From a checkpoint of a small contrastive image-text model.
Model: 10.2M parameters, 32-pixel images, encoder arch poolformer, encoder norm layernorm, encoder activation silu, encoder moe top_k, encoder num experts 8, encoder patch size [2, 2], encoder depths [3, 6, 3], encoder widths [80, 160, 320], text encoder layers 6, text encoder norm layernorm, text encoder activation gelu.
Training: soap at rate 0.0026, 6600 steps.
Data: trained on small renderings of single solids in any pose, 395000 training examples, 4.3 epochs.
Rows from expert 2 of block 9 of the image encoder, named by matrix and row number. Rows with one number belong to one neuron. Each number is 500 + 50 x the weight over its row's rms, rounded and kept within 0 to 999. All counts start at 0. Numbers have three digits each. After the name is the row's rms in percent of the matrix's.
# up: expert up (encoder.blocks.9.mlp.up, 8x80x320), inputs 192-255
# down: expert down (encoder.blocks.9.mlp.down, 8x320x80, transposed), outputs 192-255
up.6 121:498426457540500489500516510482450500588428398525500500538575469586567394500500500477424412560501530508505564500390500500468658476498400494515450611500363500500500503500520402529564500489500509
up.7 092:500471498537562632556597500500500500449500500515500499500445482597500596500435500567585526441500463475500536472568500570496500439500500482446528500500453485455500500530500361500498475510487472
up.8 108:500490482511554500500616500484470511500500500647482473500500500612519500579461500475500435498495500455449555527502513507442573492512513454507500595666508446587500397500500474428500500591502481
up.9 098:455493547503557500500540510522548520500511416482500500573500500453500527500500500472486475560500432520560548500475500436541525500501486518536454569500480576587551466511535518500538550575500432
up.10 085:485478432582500521453506465538522395445400493640500483507391447500500500551419590478538542500500472500500446486472500500499504471500439511516499462500500553475592500601545435446476444487483517
up.11 143:479461568507500500500447491554362501500500416589500500512481467463500428500383500530490500427484451516597482573549524500545500500431489500482462483497514564500500500528560534498489446500500548
up.12 104:530471463517500631500467500621463535500553469576500487525578500579461404482500564500574441566496500500550500500602589464500556374520556507500527581432500435589567403436445464381473520447508499
up.13 116:500517500555478500500500524553493500500513496546440501479500520523540474435500428478410500551515532499500553500555448500506500395418510449458490522489514500444507500527433538519400500511500500
up.14 085:416621443472480485500481407500500478500604549615500421513479500500500457529500500478560507494500500500462500500509500500506500521500494598500459429504511446594487500500562500545500500392486500
up.15 095:500412500490528500566544530500580484500501524532423622416500500507502412696589500489604468500500500468500436500500463464500547619500543590440431588431467574500415547424500500505532564525404475
up.16 081:458500451454554527501593500536617500500512444626500509500453500504474371437634500515500577409531500383497500442512475530420534529469497509427500439480580498515444448500448527517500534585500555
up.17 122:500428430509426500574468451500441571480472500507500601500440426585500500500500500425511500465553451417500500510425500500500536500489500556517500500519488554545500500500447500506573545623430553
up.18 089:500470500437500663521500512662551481500447543535438500560500405500530500599521527485467500479500500500500618585500548505498641515516415514500441580459483500500488500589500620500579438420500488
up.19 094:450489337454500578500500603500439434504527500482520455436425398500416565491456500500560489500517530500500499509510500502612500500422407588455499500500451446500500500500444500500500500504443500
up.20 097:500486500546469559500500500500595617500500456494556655500540500500512500460525500401490532563626540370473500550458500422531512561549500598500598585520500550500478437500540500594500540569484437
up.21 101:500507422500424471500454580500421391525529501483578544554506565423500500446510574500500472500502500553469557567396533500500463508500512500556500507513500534460496334462500414479500500500452455
up.22 076:566596440495500583432500497500500510500410500482445500474582520502435500450422517500500500390414550500500496528569436483660500459500522516327500471500475372517427471500500569500459416530500500
up.23 100:520500500500500500508500551446522527500500430500561500430500500535482429462500524600500528490417411500449546520483500539500554490500528550589573500500555500457513569500541500569500397500498500
up.24 114:514536521521500526411570452449636393553583500446507500500439425457500500500534500469489500561414435507385512440395491495500500462500581500435529562499500456576500498405491378503500500536495500
up.25 101:498447466512500499517500500387500387551550426500577487500456473500500500492500604443472486485594539539645500500509477443414500577500500510500442574579533500596500531494466444518500500421568500
up.26 084:459500500386528500475448500573444553500500538435525500500565536518395500601500500533500352472422612500458500612580500511649439500500500480500523480477500416510544500417560541648500527484468500
up.27 092:500500500481564438452509500500417537500453500575547500500518488406525500500500577500500500481433500627500500500562449462500467416468406549508500500500429500504576476500569466512569636500500500
up.28 104:500500504367500390430500537555500532491545463500498500542453488610508455500500414483560560500446500500570453481607500500500500410500425558393500500500500443469465527474571508501494459500475492
up.29 103:490500500628500540485500462500483500500549500500510463469490477500453500500471500419544454500567406559569577534500469500363522506500523500505491453500500389500422467562567590472500546603500555
up.30 092:536527500500534500458539431400529598455439397500463640455490522534485524500415503583565481426463507589503618454500500612500426500587500519364511474517483553540504484500455546521564565500497464
up.31 120:500504465522455498470500477509593535505479517505623458500500622531500523500492468431500450500434500500500567487405498513581500487500500508575518534500547501406502516500540551500508500500534500
up.32 095:477500434500500475500529500444419601500583451500507458454500500571500537500565500511436472465413497471510537453500408444537500368515509500551500500542563373503500500544532547541512481409492469
up.33 099:529500453490490687501500490498500535437500440503415500500500383553506500500500526332489500500500543565549475500500477500540463541500502517547559583611500653492479483447569571500500500619500500
up.34 087:489500503568517396385515539481554416500440363447515541536500531500530564398493525500570551557500555517483442500556494489496500500421500500362390423500536521493531550557472500454500500514520500
up.35 127:500482500533500386506501500490555555500483421500566503533590500534423524461556493445553500572461500500500496493500429616543542433536585500458500505535533554443500594427536464500507500460435500
up.36 106:496500658571549567554502503394578513500482500500550569392521590479449528500488423500551500482500474454465496524500479426500500558550565500476483500384607409500500500491525547500412496442500500
up.37 097:568532559441500523500513500530500449500500500500500500500567500509500546463470556587626500472520429426380582611661500500434500594500519582483500500500445562461459480572500514438500500500556544
up.38 086:493500471500557508487546400500500457500500500526568628500541422461583531536500632548500522593434480438494500500500633500453520486431565578547400511500454658582376466500502398453458544500479501
up.39 079:500592633500500417500545500585493551486547500503500500535500435500434500500500500537542525500582500488513500449453533581503624414448497568500635500512509500389489503564656500500500532392500500
up.40 099:397526520458500481502500443472500509500496520565500495601516539553540500494466504500532500645536500500476543525500500535542577500473555381500617598541576479500446547448500388404500478500500588
up.41 084:482451369500512597500531500500495465445492500523500454489500639434500449470500500589497435530500488486496535471445500523485485426485500374446429460446582491472500502456500500547500535500481459
up.42 088:560500500370434553500469422500613500547500522500393585519515432600470415500454500490490500488500470438422485455446472439439493507500546500500546500566463500500489588500482461512534456518556500
up.43 122:500464564530448516552500407371590500461500504503630500493434500532448500500556456500539500478500433524510461498500517566591523500500535535561500442461545545500462500548500500536529491486500551
up.44 120:500500503530551508396423619495467547511477500512557402479490560418477461547500521471500454444500520562500500510552500500506548448421501493526485537500511500518548545441500507500500457455500500
up.45 101:404474426500426510500500495500536500500561577595500481592461489436500475517552500451538567500482500500464431500482500500400445562566500422500500504500649496500500520523500463378499500500500491
up.46 080:503500500480557500500627528500500500500500448500541460500465500484485500504517551374500454500477598551463494500499526462500538507500609464530481508500500500440506511443526417506500621500434585
up.47 097:437500500531480500553515402552633442434500478509359500469500457500537490500525500477547535500500470500556536464527500500582476530483538500500500385466466638478463515580451500568521516489500493
up.48 098:522489517535455480520561503516500550522509500495452500500395386500495411485439420500466557500500500595500515449514645476512472500550500485537430526543526550500500508475496490424592500519603452
up.49 083:500454557528468466553500440502480590449451485500500554500389419527365542500462500524513564500500464429500474482467538500386500550455448500500500512500500488503500544550500483500503500504500581
up.50 109:530558512488500527446461503609363463513538496546410508402534500425460585518500500477480500500500506484507524548528544432442495500500498547503500500445500486465471536604533500480500503457429502
down.6 141:521500540501500432500531500563446528594487562500424500500445500450444461455518549490357500500577540425424500441491500493498497500534500500500499511500553446500437472529500534500395500500482513
down.7 099:500506545500540500455441402500411500474461575481543433424504500483500500500582490479500530492508507538562475500478500500500417391500500563527632500345500500552500404512473412500570445451553446
down.8 096:500515500389500500572550474533500500522500516499554446567500500540504456614576450499637430493400500431456500500481500600522500500472520501562553516500500500499500525466500538519600424483494480
down.9 114:534512597532502493431494500500530452500498409549465549541524533471500519451500572500500533509466544474500494500500500538530500422500500485467440500500463500605500416486510500435510470520596462
down.10 114:468500437500544500482500434543570500500481432501447408683433500500544500500443607500525561391501509451548500388512500539614500437473500491500419500500559540614552530500514466500430510450574500
down.11 112:628500556500508500500484335479500455585541551500500456463500397477500500500483421450500512500500442532500570471381494500438500495512439416557581538504477500497484447500500514539436505539500486
down.12 101:500543434500503565492527556419500636516500467564521541478551473536500500446544500578549493362443500500458500500577422500500500501527455500456550482399500500448500500460511531500562500500578476
down.13 109:500491452500397536412495505507500453500509500500512500500500498547500500498500512600533607386476455553468527490575500529500500479452500503535398546497353500405416480434500500458508500500419527
down.14 086:559490500473551466434588500455443502500458500339482455500434500500535500392546500424446521500539500500509500440500500500557391500500500500530513484509453500480500513496500460500456650534568567
down.15 086:464500475425494634437509486486500410496552570532465560560500500500500507510500510456568462500457500582413344539370499518435510599500500457509466464500548491510545486504441551594464495476623500
down.16 093:493500500500496500500500625426458568425436509435500515411527500521500500567443500462547500541385606550511465482388543492488380500500500431454443506453440506595574469489422533500553616512500410
down.17 099:500413500462477456500552516455479624476479536500493500422515551539552500522341359500500500500500563500556511542582500500475384486500500469441500449500526457476486583500613592596548500475500500
down.18 091:514471530500439472571458366500460449500446527537390500500595500562569519445500458452580470579500401460500493462560409457500433582582494484441517424500500534465434500596534518475482552536599444
down.19 096:546503565500595446500500534547500538500535518539500395458369490501500500495450537487498388539500522537583483523500555500454497500500430602536522500526500500569454450575462451576496535500500446
down.20 100:500604376500589549456465500557373500502487486500455559500483516500518380500500396402508479402514559460479511580500500583591641421451507547500500564500500595433556531500411500513502500500500500
down.21 111:500500479433530536500492500500500596494391552500500465506408500570503404507500480500488484500500436546500430575494411500493559500437495500447500500500521483516535515500500500500584644500596500
down.22 080:500500513500540601500500394500508391487631481500500462514500495514500523500500457528454405500518500534565492546480411552563500535533500536487500435569460486500500603551500482608492529412548500
down.23 093:500394477500573500500526462408394369500403473566362500500500500500460420559500500500500434525559482500450500500531500357494500504479594431500500455507500483522437439584388500540511418483433500
down.24 113:641500523566472467465489429443523500544476435482587530544614469461552538544476427500508564500531544630490500500500479500500560500366500577500473545490398500500504561472483500500431432517435500
down.25 104:500429522505461531586577487614544500439439519500522506434507440495388498559500458555500500531500402479452456378500529500469494500500526573500507511428590480500500427475462500618473476500409500
down.26 089:431478511461500537500616440408500479465503524500500406552540534500500535503553500462520500437500544491525500464500501579513562500573591515514708497505500436366535557516617485519500524469500570
down.27 101:500500452500500435500500476480436530500500529521500604500522517513552468448550545569557663500500456500665405500500485475500500465500501500464444493408500500457465683500500381500500433507500513
down.28 131:500449493481569383427504549500497548500500456474500396573362468593603500454500500468443567500519505559529486500535500620460623500457472462480483500652413500498491425500500510498500431568447521
down.29 097:500532500483496500560448533558502476500500500430518492472529535498534506500500553500500451441587542509529500614507500513519500543383500497500502511500525500478577497405546623500500463520587500
down.30 093:513500490534470500564448547625454456500500479368500500586573528500400507441523550498533500548564472466545500500464475479432500572440370434474487474596503454500424527510378557522404470520500441
down.31 097:628561500546496408470643384449500500488550453581490500478493500362566536517500500497500543505501411549435521367468500555477500520500512479463493491488535500500431492584500495500500638523439473
down.32 109:518493500537409454643561500500524542552477500535500500496500445435500500500463527523500505447655571505510464498530468500500408500389500500407546575500534515422500534500500500578550525500476515
down.33 096:450500586475500584500500500580500575588429393500500511530571500447520500523500509595500561549458500441497500500500481424500643441500553570505371411543529500406500494500435500500500420433500500
down.34 095:500527500420541602541500529500494500466500625500510500500500500500399500472500507500422388442513500484500489500541568497585667489408500430408500500470587481527450410500545515510493512495412455
down.35 095:500516500528500503564599500596547360539500500395518500427520638514463414500500425510500500470500504500364500500443500374544500455483506506442543500405607500535434500500500441547509500483525500
down.36 121:542461585445567500500494573491464500515520462504513537574500447500500546500462582485500479571508486472517538502381512500465544500612550542593500500567529500500500420587500500408457503426478419
down.37 098:570500470497500599507500384490489495511460541500500500544485500490471500500500517500518426418517500526500500562500527500561632501421492461507533509430534462478491500514500535500500500482466474
down.38 085:594475416446511423504500500530489658598553500533441500500524500463410503463494486567531550508500500500500500500500467500438500457498599500500500500416541500500558469447504530452583384428500508
down.39 085:476509500500500500500530537479509572566398553500600606519500549500427609429500417468537458525500554598507548576564458448500500500327519500508500500496500401482500491583539499511410492513541500
down.40 098:586616627494472599448567468450500505499621500500497500423498500388506486500559402500512500439374575617513500509485467545633497387524500422500345560400427471557500572440504524500490500482503428
down.41 099:500495370500500500491528500522500541500500459473494500478461360500500500468500548500562500519500520584565537500560490461500500500495569500530518549646404583545500468618492500471566378500445545
down.42 093:584502525478500585595516411500518462504500540588500500500603562479502406558449500436479460392469524487504500500499531593514562500500520500550400421500543500592488500463468500579500449406500507
down.43 093:417500500521500537444435500500500397500500409490500500573561500462471584500489443410561500536500402584484662537480521500565479556500457500500563500503500500532516500500533401442500535500466417
down.44 096:500571500464500406470500547500393511500500632548407575500510500470438473553500565365521461551495516500500500500477500598525415436513500405471609449483515409513470561473574642500479528500487529
down.45 101:435481500480500533525490500500500600533444500445510458401479554484537500490500448408494500514461441530512484500365500566368659475491490410500343513498458434500453584500480445522500500484520532
down.46 090:496533500435505647500572476500486500383447541500528500501385444500505481460652481538504500439500438436500500502491500408567558434457575615481400520500592520383581472497500597571497406500541357
down.47 111:500515451523500580539522546512574595500368500519472500500500478571518521500502584473518499432500536464502443475543568500500522500500500371500457544500456500448457584492500431555530461416537493
down.48 092:427499473500549590541543512511498500450500483500500500568500539463401593531535555510485594500500491462500634477535541500500503500569443468500526568500485500593500500500530464590500454500463483
down.49 085:459538545581521560490426598500486468500462488560512478431464557445437417500439433500522540422446502500500541516500489500500496380505511450365478486500536487443571500524457500537429512500500500
down.50 097:651462500500500500604500502464524500500415414500506381504507531516500490448593498500500500585542506466444553473500529436408445488472479423470518500500500402605557500448524500575448505500501500